From a checkpoint of a small sound classifier: batches of 48, 39062 training examples.
Rows from block 8, named by matrix and row number. Each number is 128 + 32 x the weight over its row's rms, rounded and kept within 0 to 255. All counts start at 0. Numbers have three digits each. After the name is the row's rms in percent of the matrix's.
# pw1: conv module expand (GLU, value and gate stacked) (model.blocks.8.conv.pw1.weight, 320x160), inputs 0-79
pw1.152 100:141140084114155128102139102149140080121204145110118146135210166123159127071157172087136117189114151119137062156087137151170117079178145140100121130166123179142073123120121119109154075048080100082126140124151158156113151114130097155083174133
pw1.153 096:116178115145157110138144107108097101158155171149183092118126128121094121111148123156147188135118112078094196130163123122096100141192134132159131072139203145150141128137152110139147137072078082195088090171100151104116175164139168156103101184
pw1.154 104:114189158135109130128113131161096112098169159068096094126138173131142096155112118112112116096136182084157108127131121156125146067124157136156132129192040128106095131141119112119096148178096151122160109132126130140106121176122115201048121118
pw1.155 105:090143167180130081120086179117106137117112069167134116161159132137142141105167145141117112073125224112110122137091141149125162120132107128104134130126144076140135084102197108105097093090138165128157120138150203101117139083126093156118087165
pw1.156 116:161098092085143152099159111075093056062148190077157181042147098141146127109107148130167123107126040149136118108155115098120130111163111131160087131118129100121158130117107133110163177183137135156087091169111106141109098107131175124155116079
pw1.157 101:135134086163193163155126113103127134087163126094108061107101108054096155104128162127159096126125142097169158174139095063157111074089126106124195118123191154193164127164152169105109163108132130131117171170112056154095158083138137171094128135
pw1.158 092:110111103118107077099142116095162176123151081111154141133114140133100071118100160078112162178123087103171152093117106120125134104135146080181135106079163131086104161163046123135145057123203100117112110108105200096154148132096090137178117097
pw1.159 100:121168136100141097156119145129102039131174119095118122083189102112149153053134107059158164102166123098150180182137136154115120155125109156150136156159155057150116114166145119065123121132122122179167093097093169145143099170142164121187111079
pw1.160 100:128173099146141124091117111094113134107184122158132139096126202087099155145100120128086074112169094193168134103099204110153110149128097141127129149151192149081104152115149091062084144092154067087141130104151080162157140092151111137110107085
pw1.161 106:168151158176161110152130162206109102118165173132085201186151088126113163188161068142085116154166135177145149115105153072128142139147200142144134128047126097136167130171143119115134132122145128113065152119081154114078083086135182140108120142
pw1.162 105:100123071112164134124094199199123180116138151096154102086142171134084114138133123125109105185083098154105196127029068157144097143107117110142065179116222104157109146106148125087108076172162165130122075136151114112155141161116141125153155119
pw1.163 098:141110135110142176146139106175181135137144155117119107060177106106142095174133142151095106152116161166061100145104119172147142089099148156129073172157109094105152201132101119093125157179159145104099226102106122096124115124152134156152169099
pw1.164 100:103138143125107097188092121147141161171132125049145130139106148091084092109077152110081104107116134131167162139124127090171130119177071136147082210104116113066141135101163118136210118138153104103124155117107141177151124125123132110103167168
pw1.165 109:151164129112137117191132128124123123131075111144094102149076125164092111164112177185158143117099100151123193122151100108124056084094172095100135136141170119113075176156163117137136084143120077136132174100092131197132172105129090124144107110
pw1.166 088:081094128140149133150140161158123116131111133179097151132142114138154163124163118142107157090075156060111165154150127138122122095135163139102148164142142112149153067088154159119082110081166177148120190100107140205104092119152120109108072141
pw1.167 118:099142120155121123169086120153097078136193097149069173119164121196120143115144074154131101141183119073085121121139130114173142078101090131169074133135127141173135046138070076085082154180125081158126135130102122121140152107145166062146116099
pw1.168 109:128169079144125165100166134100069167076147152102087122135126062105170105109077108165115128103088093119153099096156055121112174131083171129123054180141121127161149101081152147105119144122166134129094114173143124099077106142209057169157095096
pw1.169 089:097153133093122185164104138167154152104133071132119162109104141129148167140155175152156115101071146146124146119145100145126172093117119121146126112141109172045093101060110133120137136151077147125146133164168121139111179153175117132127166169
pw1.170 119:134107158187114111099103132120068132121125100169173142112157112145105103128189116085132191113088143163166130182110156158136179087095124120125146141153133108113179110083133118092166077075176143136164170115134173112212100120133174088129129208
pw1.171 113:127112156116120113136103080147144127113079170163122135160171106121116059113153124097130176169103146161097150187173109133123130145111187149109152133139129083142115134135104105141114147080096169149129140119118097129122102131112121130125093111
pw1.172 090:134055153121115155151147109121140124145102059120155103078175114140153180091112148124087132115106086160157094177075107161116178125093075139101117079105163052111042104133102128087114092149170098065132109099135080123132129160160107080131129153
pw1.173 091:127157143076128161135156099138137052124125094178084110101110125102166091143123172079057146177141114188104109122158133109189091027127134174094159138119110117134162164119108131106083160100205087082062094144125130116170148116126092080078113126
pw1.174 118:130140178148117183151172115074115134059164130094203160133147089126116136123101142107108124118099111157132138154080140125174100085113113111169131144102129142093164160145082143171128163171150132154139105162125086067145098131120072099115111061
pw1.175 109:122124174160219108199119114124163128118155179114120086091151169112089141162132139123129117089148130147060124135123128068154127064089134134103117194136099187163133158156180146113180063121124146065147106130093126151074149135136157116171177148
pw1.176 100:125143159163174170122163155100125148134154098173145126173135117123208201144097102082158176140105103102147103147104159162110170148140211121133156155148147184132098158138156189128079135125137169131124106169164109147141157070148149180133112130
pw1.177 107:144139169198102086179143150132086161116161117097200154117142102096094105085173107161145131114181131096108137131078082165148111138162060146087134115174107112113103099139109163110143176150112090109100155152162122150164109167072092125107153151
pw1.178 092:066089140147096149131128094165105192218140134092115190140122173155149111121100079164158154186170186156161136064174111136124113128135083097138132149117141161078135160093173114097140124090091188172124112141113122160131110110065191089105144148
pw1.179 094:164127174091120161187183119039093169124173102106171109152127139129172133149142049106104111135084179114156080149101171090169133103149113106093147126156119105130130111158134188129149161114147095188154207092129103112130132133142102083108197128
pw1.180 107:120155122146087133145094105175075144167214126139142076080171139099120111136161137155129107104094071085111171108112080125138173135088104159113200077077155128142101104099081104156168134150125129088182080103145115094113178124113088134151156175
pw1.181 126:177128118113151175116149135109138141168186111122110094128132132105112112163137099045124126115130112191161157186092149090147155109106049127105076107180124166103148077182149063098165121133148114139099123164094048134132081144131135122105188142
pw1.182 097:175146166139172136156106168188093191125127054125148131144157076175070134156082192106106130127164141140170115139200150134121073173109129096124150141093131160164203074123143125116125172171132107102188117133124117082085091155091128107062143127
pw1.183 107:133147075152105153123125170189087149136133129125153112190180129147096100122086096133130070151100107072154132160098173105173101169098087092064119155044184181176115124144132137136152136135167098130087111111092115125136148164093084143114203120
pw1.184 096:127163134102184128156123096103117136128180137122113122130156120120086160148183110175157163111164141155107155131170069072146131064111104099159139143141182148138148108144203080123161169116133130127148162229179114123163120128141095112087113203
pw1.185 101:124209210178116115135176187076137150164160107104145163082130124131091167092151129113137109128140132098156143089111085084124098057114059140175156134118124168080195142113069157138142121155115180107097084152136103100057077166110116111149128151
pw1.186 111:121139105102145074106142159073141169117107187116160142114170172096193156143130150138131171067140165158185129162113149148120126140189134118128172132124189173129136094103107131081133101103119075102128113129107142076104152086100198110139140127
pw1.187 112:165129130097096145178127060114128126120106132132155160144090161114093135137074151132143106154116198133140080133184130097123082158084109099107155094154101145096136126178090135115144171109118100135170124118119108123137095087062095164122172114
pw1.188 118:094110114108163103075118083204130104113140149093089109117165133124075105159160088067149125145171109060180086131167154156099097086179167072085123157152146119178105154149160157082062079126118111116147124122055063102212197161141103149166127123
pw1.189 092:081114187067140126198143175139097156098162126187130134139125184087174119158155120128159161130143151102117068140088143162144148133143094111115106145091125199149136165094160105129099125071180175086105171130085081095135037128119155095081100111
pw1.190 102:207075137126177153136109208099136081043140128137152150088079149141080115170107130141130103148056113143187108151072083171117103142140146196143058098094106107124179108199123123166155109150087117131144158147125097129119086139177114123148130095
pw1.191 110:141104127074091107098120131122170164176133129123150151107123112100174147137098130155161081145106108123189124022132139102154123126211091124174117111115123089095075124101099110158106140150172121101117113128083103100142157075085127107166167143
pw1.192 095:174192107158151159126125172127175141189208150162063132075140131183139102120086105104156131188094158084117152129153122112157179132097110163112116100142149121153102109142128117085178092097099107183100180127120117101180122118142139162112129171
pw1.193 102:144163142175175116216152122118108041122058104111103077133141129112147167112176151124146145184094124161103121235175132141122140126069139107169190142129189059144148081135099115132139148148095134159218115170130129104109113204101146135111136160
pw1.194 091:127123124091177143109115119119102089081130137086100161088123124114087180163182129043139116151077068162085053107142165093090117088077058118136074151144143088133101117186137131103175118124136155108165079128133104108122121157199090179154147122
pw1.195 095:135112070088140146158078178133110227123142137145115115103124084118109166158106150132155116178120103107111115142084115151117151116138115071115085167108146092140194170078084134130162132186133078072128104120170122136097158148159070161082088090
pw1.196 087:122108095124137158099131103119161125117115167172084160124213122155102087075126096144148140183123103140070168111170100136133035063145127130139121190148151141097190168151134140103208104102103125123153149132135117112136164184118100179144169092
pw1.197 109:151120160170156100148139114085160171145122131108156123127067138125113160117113158093178130112119099135065110110071136153131055124104143094104095178128120141140104144114147160146155102083106141092125097201125092140154116160080121129163121150
pw1.198 092:172118123132126166146154146082146136085146156186156164126101107096152119174092127096087112071111062145087209174132145124113110093145134139086115118116138168081110163132156161137085101139098156168173145144199118093122093124181176137120048078
pw1.199 113:105107129041137115150125066119137163077121178151089141101130120093144122170087141122150144117117112169089111139095134130161142118169076129100110100151126114134102132186117098118115153105182124133139133070076081121087120125157141148103146118
pw1.200 104:164144122068076094109150122161126111135140157186150156138177098107171119108151131159126121146153182127117113120162177108158130107154203161097124127127120145183104125127117143136097110099150125106069126092136095144158037094077147157156109116
pw1.201 088:113144131096126097173159152157193191096125155123155128142105108126118055150164154088123161133115160152130112146126145130140160107135137103148101157071105098070077146056134066120158080107134140076203142130154106124102131125109114064162165133
pw1.202 095:116083188141155124128145150098167108097106155068167155108144143116163106144146135109104156127125212163092165150091176104218105114149112099140166087188142104053099098114092096145174126109119140133119078182093170133146119120136128077148184109
pw1.203 088:102061158105118139113151131116126160143122114152071151136163119050082110148142083116091097158189140137144097136129124070116123101149145088129113167145104161092138140160102069097154110148172080171145140141125105094220104078126151101133182134
pw1.204 130:049069080133169149178120114139146118127150059130138161154143167068102165157112056056104133137081182172149121127112125109180122197092133137147153174138136108177144140145121107198111170128152120110137146142150119112082075100089108132137104144
pw1.205 112:124082182133131100173097151137191142138144108131148108101163139103119143113161137157148133104151115091161084072136115080137064107167097097111086173151096151079124114124116088141139129101144096130146156100149169102089115121143094161109129154
pw1.206 102:103049105144111142134131103132169146146147095087143081082093121078152131122143153109175240088131138153132096152141074116085142104146097112131101127133139133137120146145177118066095151117115094093171112151169106115124139068155124112114147147
pw1.207 122:146135134098160220078105118114096162067149175160097093132147111103112115168127098158122104135164115165077088141106161145107108094102140090091159147175135178174133157126126149126112156143138129123105225164126143131200123104125166107119133158
pw1.208 116:176124148054193118149131140096090145115098148151104158198136131154173149109145153060108132135111132114160180124126120166127126085159114103082163149116131120142134111155167149077119132154110099165141105118077143144167149141127180119125140134
pw1.209 097:117157133138163169112125122161149161137158105108088140092159185143140127122109123122168142104126183094145119129155204114195051154153134156195097135146070049153127135180121099116115141136134180163133154104142130100040123127148109120094141100
pw1.210 107:102160126102103145125078169126102061120125129141093081128171176129156140177068145083116109121079121130100156212104151104093139175117120167088144138099116092152125141029108084152167105121146135134168058163159124141171119121114162178145094135
pw1.211 097:199154095112117138115119120148166169100198111117139137125112162128121125152118145172128137122162150103094176142153128134069169146145082113096165117117122106124168125112110126118136164103189082105158125118096150152068141123187076185095118103
pw1.212 102:072210158074142178132087144130151092038111129094108178161105083159081137145098138065093148106134125121126116135109170198159092126107168152102117152143066128118171155142140080152152115181147124131064121131180166140117106118120103143117116100
pw1.213 121:148143127158144184082113126128156122142109098113169173131142133084120117126117138110053123133133071129207165142096161162138179069098116139146086107139117121095189152161111170163163178126185163063086136108143140162135156093132060135131205106
pw1.214 096:129133094076065150151140161112129150116185118134161087095145082142132119124123079121059147163137163174102176154115155119157132147159116102106125122133121138043134116135121135096106138114109124121120109068133078145122117208119078131095170132
pw1.215 108:177161187083054150090153194120105138169156104111118143144165080159115076102078122182125147141173175089111155114088180129166101111163124116169107148114079176060150160198138135087147188144133093145160113120185100112190120139160142170128166103
pw1.216 098:135184105098066090161183168111136210167136102099149157206104176138124125192166141139141139117114099165141167136146160127136162103133073137196108122075130134158128147118059149142156080115184114134126098139144168103162113136090055092174138142
pw1.217 105:122155097141161148115120174131092114106089153103156196169136123122125133129167137128102169192094092127183195139099105122070094061143139140192108109131136143108129167072140117080077150130115180084052154091185142101105113125165123148057172108
pw1.218 113:083123099081081114169183096060208207179108138115123163096152115135112073185106146087127144085096160114096064153135177142142109114148124112136160132185139145120097114115155151158149118081178161070119159165123064124088087146098133156114147161
pw1.219 100:136044131156156102121120147118081137136078181137146120104092137115168084152104173196100113157140175098080111111136175099157116090131140131134141092092122129064115161072142114116106132114127067119129133116200160159103070091142157124083211163
pw1.220 109:102196146073181157167104138067110114124189151088110138153136116084121141115082178119123073118141075098084160145128084158105134132153119119131118130108161162136101096183162089070103172119101090169087119124167133109166134104099137097150160127
pw1.221 095:132192161139157144078093161143139167140156082129122133097160081127107105146130149111159126147139133113124128211089118159126156102092112118138153118203080097100179175155102078101163154137104194158129075119087131137153126137117114167100030129
pw1.222 114:178106110129123126137107140132180140152082143178114102130169120181158181110136112154085109109128127123192120155090143076172083122179100103162129068123152138104078130157143175082127130180136083081133096108155136158175120138123114137119134051
pw1.223 099:156122109062120152132104095122115149117148141142190079124165149132168096092136098162128094152085122129184170095223155112131158115126122165121119153116082080131101134220105171105105126132111144175083063113144143113087131147109076124146126101
pw1.224 095:130112183153064137088169152068143152105162155156096117126155170158026107108182175116159136095113138177091123170158102087127139117104150183166157125128163167106156144116114111106162169193142213171071159119173138127103110150138093076135109087
pw1.225 097:169176106131106121118120154104111130115108093099080130102109133137173106116151136138171139153132108151116167088108112130083173138122138150101113171171146188080136213095107165153179175113082140129159159207082156147055099111197119059085156162
pw1.226 104:102142174131095138114121121196118160113088132152181182144166137136151105102174126126107137118171152185215101111121138170069135107080185160168135209108109159122138062098110167094149111175110108148100163126184138137201126137120096085143226098
pw1.227 095:080094120094110156089108123111122115136163107128077113116116189026162157179186126108113139115112191081113142161141187117167097070108143158126092139137044150078136050129102176114096142172128098113192130142167115153147145132143138159139117087
pw1.228 100:125183134099173182122120140101155159052186064117129122163203096128102076125126142151108113146133129098117094077119161154102114105202144113100099138123090076077124166147145093155144124105085107162129151103115179126117151133183109198107145163
pw1.229 112:119124165124085084120160135078116173073123159203127179123086156082184103112092144157139142108168167102119174122169106112096187110150140110164132068147131153139129135070097134145075096160147087169162124122138106104120101122143188092124066138
pw1.230 128:108154156154119145194139110130134110157129150162161115108081152169148163078103147164094170158114133134106147160186178070190101149151095089110119110145093122145121114152129140115160154095115100146155110115183166108123098114075140187103091130
pw1.231 118:111168154128128139112106166125062093153095112115120103095141100167145121103149099140136053165115164119058190161116164110158152131137134118140089074097137185149144116103130132165144116165104129171120089159147134079125137160138143063119150106
pw1.232 092:107165118109122156100124140153106144137055163100143149084146134174143119114109085100139159171093126196164117124096141104144148121131168118160164106110186163129085166121103137141150109125082143155156069089116105068163173125094108145214044132
pw1.233 109:201143083064108141126121139143096130147182081160203145162132183103148126130164107067096126168173161137173124118113164100120115123135167180117079143209103146077098084135161116119145123155137166160160118147132144149153140120167107167120153130
pw1.234 105:129159119075157087195071166125096132085081124182079140156082106174103088120156065090159109128172120100172116149107093139168157064085194139123142090114178120070137096119151159132143183138124145124187169116135135118162102128099155155156140081
pw1.235 098:074108103124108115096125109126135121121134144109157096122147115131093224095084152160145125115032119132067156148136094152136162115079163111111085129112186089113122148124069202156145117124141122197148115177195162082092112149155103118124129153
pw1.236 111:163122119078148147161182181099096181092121131135045115154149111137120061122078164096108140136093072150096130172168134091141154176097174108130128081147186158152116067178119136155206127133142109120066134163122131141072108146132132090143154142
pw1.237 100:127108127116121152102114147080173195127163108103101083109161126135105098115116153126072109109168131169102092114075148133149135154106059163140081152116141154144094107158108091129142167113157145107114100142169064079130104141134097130166212157
pw1.238 099:131193103092176155128097139131150129100100100152137088145152163080137118138100138083128063137060126165144123088151093171064087155136088103164100131086110139088154105207121132195159146090120154107116137124154152118155124179116070109158103152
pw1.239 094:088077176098122155126070077167208123177092098120104152128140132119085143117187117172176096113128121171141125140165106053155144114079119145170191126185196116073145123152090102111125153162092134081159093098164146161124072161138151136119103088
pw1.240 104:140088117092176138112147187115085147128168080172191132121130114132160120096137175128119162088092092146133144139124165124145160178124144145068115120167153177093096164098050136090084128119165104105163092035114084108078102095101176174110187108
pw1.241 103:121159131168190090070095159136135153125113078116125159149138139110135156185130111143100127107172098159170096066161149093084162100117087115151105133099117132117138135135181130089115128153155102195112088095131140204094082122171090160111140149
pw1.242 107:184160105097175118142134159125086101089089147113173121094174077177130114149077088104086113136147114086130201089127139129166125109158112153094089199100148122142133104127106137122109132155102112154131182075130143142101134153163151146114166045
pw1.243 100:087121090132126106091123115118151104221128144098102173137126148081087135145140192068134133138109137096132114129112158141180175110155078133080155151128099121133202117083135180091136153162107135147165136133127077101182102143130139140105141123
pw1.244 107:104137141123137130116179109130081080101088152076145128198116139120036142151132130113143141122107141164090134165088116115117144088159149099091094128147157148176114130175124150194081163133160111097141110153076138113199167137171100108072144127
pw1.245 092:178092167136110072186104126143040175169107150104112141099139112173192091118112122128143139088107113155156178127107166101041152123147142113151122151122125092142146135108110126119105156175113181101114179096139130107143160112121135156138131136
pw1.246 112:170133104112093106132117116082154118130086100098118127129155127121059137110156140117089117110141115140117129094101128200181130136174139137101097087124076105076159101128114092179093206151141125096146122166122163181124087106119149138145143072
pw1.247 124:136095168110173126130098124113132117136163107099149125085129101127096070165184176157135135149118152141138217172102119089158151130133131136090095119122089084148119185175128151145090059130075159122144121129110135132075119153120078095107117110
pw1.248 097:160153146118133166166129201055123180115155124155143130180109112094070147097135101139088115141160164124153162149126126153153141113091149139177126035116115157076136077112204153049112180140162117189117185109056097163172184092131087132116118147
pw1.249 095:138129176057139116116149123116162145149150121131106089178152109164088141186076164167130143119128139125121126085176115185081175143119105143105104144103073115127123143078141106172096168095174111157112096102100129145100146168159123131140059101
pw1.250 096:079175064122099191169140134130138144125126170123089149106153109093113141151144148146099129118082169147111147053145128101213097122162190160149133098118130174201121144098133128196103173132114098058113166127155085139118142045116131104167124120
pw1.251 095:118097138093167159148131133108159161127099126129124143106084075112110145099060167081151138110123101174094111114161120194045111129192152192131119134106146114158148127144119159181159079187096160115122101128058138084175097087133084112143132149
pw1.252 100:158092101083130119075086091106162104146112153147122113110141123124102160185152134143068118098139101165099126135131128094085107135116135115167169144169111130141156131153129059152130123129112160081133192135149098156113146085014166126147121146
pw1.253 084:148153141094102088210103091138165108139099102119141117159127140157102107073141090124175136111080094163110098144106105178116077107089123117132123134151084192110110166160120161049122121150114113142171161096138091143162103147100139120074142120
pw1.254 116:138132130131190188149155114081154134120142153124103099105046131138069128089121145088074145148147155132076164104131105143153191135069112158105110121117159070087134119121086115135073154109141084098084115149123138123088125073146082150151165100
pw1.255 106:067137139108156172094128136187093147135104107096156126126078077171112104161100125123141092122107164186096180167075099143140157104128169087124084183100101125106129111122137097133074123157092138136163160164092152133115152080067158130119135086
pw1.256 092:178114162084081106144117162113087151131109127129177120105150108110134095119138091125065195108137065100198157150103052132143171137169133118140124152177130110147129131123111061100095134148061150100172136163176166133170106112055124107104163136
pw1.257 108:194068070176160145129180115132131122162165121127083165128132154116155148122157160184077135096136137140139136156095134116127105145136103146156091111147108067125030128153070130145074122147178143069135152132172169123134118067120113099145092053
pw1.258 104:173179160105116174160086135112134116150139103147157128150133087122034136145148132111200091120152165135095182099129137063172170109110070161096098119143140121086154156174087091129165072172096140135127140105128111123128099090101140134157178173
pw1.259 082:156191153094119164159182169134158120112147152172091108116166202122070067206075116107126159127143130141081153163162092080131098148123169139143110124077089121164088117159174136125137122174166123119117164144086167108124198123123157164118146079
pw1.260 117:175160164097179126111123146077112109095093115103121135137149081147075144127084163130126152163134145129151192119135120116154118160118136132152098159134122136177151122155113066111126143136080095152074145116129144109103118107149066047097113118
pw1.261 114:115079073121079138172134143158151214110139098078165136133124095093171088174081138082137049093099155088139112112074115092128060108087082126117088073107156158141107127127113112113091142093078127107173140087130147119065123055142100103146160069
pw1.262 096:145060130146149137124180165151105129057123140164146160070128093099146093082092140135163133163138157167201174137145111088117131083141164139096090120139178134169078190174136121143149112163095120170198161077089119150164180127116068166098085138
pw1.263 094:180114066074163109108170118090164193121176131136118117128139108138192128079109144046103200133105141122165126141177138131193132119128127075134112083090168136127074081141116126094088168134145106142095116136145209097147066129088110124067167072
pw1.264 099:099073171111139163146129153135144043135169115133179112138122146139177137131129168168131099165126116125144098099070130116057186120128126141161112149083134126130138059100125120078087090146202171156106195174101121157160127206142108134137078145
pw1.265 110:183112113126107159173139124117162137015119138120113131159151125101108087081143152132162080135091171112090189097137099155108122101109126131138104107144158187108168130161135125084080117136148055098119107086153113183122121106071090165115186146
pw1.266 106:147152073088144119102140103101137152110116138094095116129130111098084126130146147143136114136097125140105128109154093145097140072135119104175130128156189129081105065161053169117111203118146152114103137102102132122107151101178141183120084043
pw1.267 104:098132139171135149110102107134146102096173120123155109139108155118135101139144130168065161090161166149123120120096084157156139107162193107175139147085154182128154155152100194178182110100109140103140131122125143131101101108082107086173211128
pw1.268 107:067098123078130114149073107152103144139142131118118064161129165090165141140115103148154171131120136102091125152138177148120147105123100099153151120158090172093132114074121102142102115113155145108084119150170174169105096105115109139104155186
pw1.269 122:159177103108149167144101123147192116164120087110184131081118099197158095097164169183086085099159136153149145107145066148170090124139070145124166102195107181139123104145130095131081138098149149152157092121157112121152082149159145104174118094
pw1.270 096:158084081142166148126152111139085100117155178094122118149118116120147061137161113124119168122128114138147080095100158189079143121062120165110091113155131162155120165160047103139173084108135078125150106110136094136147176125036145142146159155
pw1.271 102:135196138050167124149169150133182179196146147086125142099125168142098129173078094160117118118114126085200138052177143147108120160114126206137135154142100136120142147130126185114116157103137096128119094135122093135119189102118094117132122115
pw1.272 115:175124164174142176163129113126114136140111080183126148181203092187164117167125111187085162146136088122169117104145176132126154170080089082140113106114106162158152145078118102141162082132134093125126158160150072154102150119132084163135118134
pw1.273 095:133064165103041063088157094123198159166140110114131126132144111157121113097117135158122128148142149151139142137147113194067127076088197114171044141146094089178166112090101180115126151111164106134103137132121105123146073156188100113085145107
pw1.274 096:079157094112101146134115111166181072172146156117149061114165110126140167124114124167141097188158078127140143088129131125108150154203160110132160096146131173091165149118091101143188120140160123137145145129112166066140124137181071133135064118
pw1.275 108:171162134135165075151112120143116115088137108116136112160141139187118105120195125048120115141215132143078162113157144131117104093160120219197187080136124094064141104051168170090174088117102162063102173159144107124159134122161145121133135120
pw1.276 101:104128116174116172163086084173073095109108067161156133188148112113101190131183170125138123111132135131127089085115104123102090109079142094133138110062125108133061151195108126165116124146140073159129081143140122184138156094135101180145148113
pw1.277 095:131149133093109105147143129083136096189110115102077170125143124100095138169125121117109098094130074069092057108134123152138133125148093084200097080116169141128107080097057125154129182192080105126063123107165129143082134144121160126173125141
pw1.278 101:134067090150093142111125132136094141158122159106116096068067128115088140084120110143091132128154122109124131164192150103127164110134180081150115083117128101192179156166120089142110135146163147214112137136159200079103118081064125107116100147
pw1.279 102:092100138148087161080121140174154118095124094130151135157137128139078114202099137104176201140137156127133095129141124152179132159068102099135094191174093160100120112141170191080128135157068177184081044095066092127163143157113139135113128164
pw1.280 092:179074094103155119153185180163148161150149107124111149107087156090128147112132142171091103126098112136102142128141145202121063068057107096095153207152138139122130090090112103083131164151136106067159104109187155106135097109154156123123093084
pw1.281 116:185104176160148125102143107090131151136189058143116156132146162139112091114136114174140108142106108093122195112124084066128096157120127165135129160084106146155122101142116145145107128187124142124089128143147153044106092128069071110127112114
pw1.282 111:160147081087132103111137121084141101140048160138151118088160104103172098141137167157130159129090107129147124130172134105097144131123087120146160136160100140109135139143160160078098060137119099126144084120158112118113155101084141100142133168
pw1.283 103:120144106099117125119102183205077140094164154163136183149187152094107088086151173104160130144161134148148158151120159087182147183167130131159117117118142115134136158121107101129165069088110145099098152148118114084101118087079114117111113065
pw1.284 108:153152165106071111086125120153109091110154150116142100119134085103095094162136134103149069153082138121185078068081192168139103133115123126137121131108156163121117157152110163179130146122147086123124090136156110174100178088165083177131148149
pw1.285 098:095127144104156065141087146173141140128085138137104110138101146104130126106129211074142147125102095136110129165133118113080131111131146093100141125101150141203134138136135133107076094123191156136155104065157157182125105105088102138088108151
pw1.286 100:071149122118141109093087153134107137096102176107161122114174134132158134116099154119098138140134094089131139151071170147139143073101179153186157131121108120114053128093082150088127155137065147145099138163076166094185090088140086110149139119
pw1.287 102:071105182096134155193081136147127095114148127144147086073094110156116131079131112110128170131078191109131103113199146205174114095157166153087116150101153101116134113104095174201112130092131149116169123046149163122193125130128082089109098148
pw1.288 105:190133092169188147172124118101099096119130153129105072116091124099119129122196090123088172122129092136148152139167098152102152178203143148140130120112107170138108164182062130130138133153104141157163091117095107157145134132100126158144174136
pw1.289 106:133049075113098138162155119184116102124167186132068137114124121111122176184169121092154146130165142153182142119126131190105125065156128132086146163108125085171156135094143071131144108111111123116089149151166125081170089135141110088163109094
pw1.290 112:146167158149120161089167072146151116129102126101087094101163125216117123106099172158095157108114151163141095116124056161186100137195092095136123135127097113080110163131089159107162108155134083140140186142150181096104102156186108097102102115
pw1.291 103:072196122127138159177104134104093143175124134161101080109128143176156120144120146162105096190129119130132072148146162111126143158176149145178105113156077133165148133111097109169091176150185088164081137087133109186158129130116161135117113132
pw1.292 105:158081161096147122139144183099094111094062140160101158136177091191118140074197114084145103138148096109139158124133130112087172079152087181094134198137145124122082122130124063071116155153097048130103123112136156086137193148088186107150112094
pw1.293 094:139111107085181175194136196112098131085069149136078178150087130163159117160038137152160082167134120189219149097144142136106174068091118125086181144146136085184151137163087120157089135173142148138120050182139118157111093121139117181126094148
pw1.294 083:053131203200107083170170162148121148143124107175105187151086178148161163154121144079131152143100157136101179106120181168147156124194139115171138109085086090097146114100154155180126154103116193111093070181156099125102100150169104127178090145
pw1.295 091:119167137180189140077118188072102066154111075082120132089149117124129095114151074142147158092095140088172090148084136141066148123109083147192122115144085145128097141124138143149134113165180161123138098087150069173125146156182139144164129120
pw1.296 104:174146106091147156099173156146179089146193171147171081047066077171135151077164125123141156132147117141150110092134079101097158120104153196136150116154056143119100042112127097105155093130101125104174101108176128131132066148160094190192179140
pw1.297 092:146094114095150161183119136101115101154143093146093117151115166137162110151182137141108158149091132190188184118106105130096166114124154135109183088108125223117125123138147127123143097153173084158157160135169124127096203145122074160147075172
pw1.298 090:127133151167135145147144143149060121146078085127182087135177155108063100133081171123091116138112175126123131065097124093129120119130148118162159104130133139114169136043168114049175164154096136156127163164151140129141135143095058082160091161
pw1.299 111:104123139121076128076108109153128167122145103133089137076113173116102148183165181160133146089187157123137179054144070142084130135137138131153115124104181157175136177115096123188119118128133140102088074122124180165106141122085109173123125140
pw1.300 104:077097115169123118123118157156046115077115147169178118141088156119127111151169152149068158091140055129115147093089085121159165106149161097115104157124124217107138091066192091129103110068119136138173110115119084142159061181086153169136138121
pw1.301 111:141119152127145110157067091103108057141149123113139124129131152105081130191101160183116135112127088135077079165176144133149121137151065119161167116163082168096149139231024110104109141169139084181127102048126129151119180145108108152080079129
pw1.302 101:137142122116127111094140181136128142118097091158136125103177153150098077151204167099086171129103130133152106133076171128130163114123117146124150121178097095133143080165106162096118103127127143123177072100074135132095180116094125110095112086
pw1.303 112:157071141179110151130151132122109132130121140092083100128111100168132075061148143111112126155164166160089225132146118088135144139128120157124118077075203124155096097087131156073112137120137112129184145131172123083090082108171134091151132106
pw1.304 099:166144139082126149164114137120069081114110144082091110131068096127126135112182131119170106176115083133096187113135102151158194150103223123065144110053154077168107092129124084188085137107110099136169097109162128118081166157100085169156120141
pw1.305 097:177160098161109155171114131103198172142119095044127075148119159136111104162120107137126117121112146164143121111145117128108114155101179160119127095122160175155166141055173162135099148119070135099127153157123111166126172103125164166084124101
pw1.306 119:099095141104145117132154109165147108121190150085093119092159104159094078132163160083132109179109124130144131111133128132202143101116141122108091107134094186128107144155120083084140130091144113087135122135126168128127109146124084091105163118
pw1.307 102:186140151200173147102125124181138120135070220118104149152141110093115137170141157139137099175113105164098145115155154161117176115119137120173123141129124173153143081104077140083136128099145122124163116168145126111132165129139063132116124123
pw1.308 120:131042101159125136142082140163104156150178073145175145119137161147099156125136093116116134154151107128172088091119161121130188083153177104114153106112110126112146121085073116117097114192131102120155153153084172075168169120135069150155122172
pw1.309 101:090116090150111113087150155119104226138083129144114132169108171134125203160127107114141132104123177150128068084167133086131107091109088092148182126137094157116120120093176160160102124154153175184067152136166183212138164116065058187137136141
pw1.310 096:110145063115139126108126174075123154135113149104162095112125106145172142138147177125174155138137156134128120084135137162086174105115123068072136111075128079118127184098130119136116125109171169170110112120109147103052203101090131172117178137
pw1.311 101:088140109185105165209114060099117137131102109117084126129119155124113138123129178126127144195115130198179175108132143167124166170140089160183150078099101182178122141164090130153161097159137140085119119114112097148162125133118137125141129079
pw1.312 113:116139158110110113138121152197129113118156058098084174126190176124167171092163163123156131185123119110155039175128123152181098121100168162093104125136125168106058077107154119128134071068078134101128101128127161156115163125106124091113108164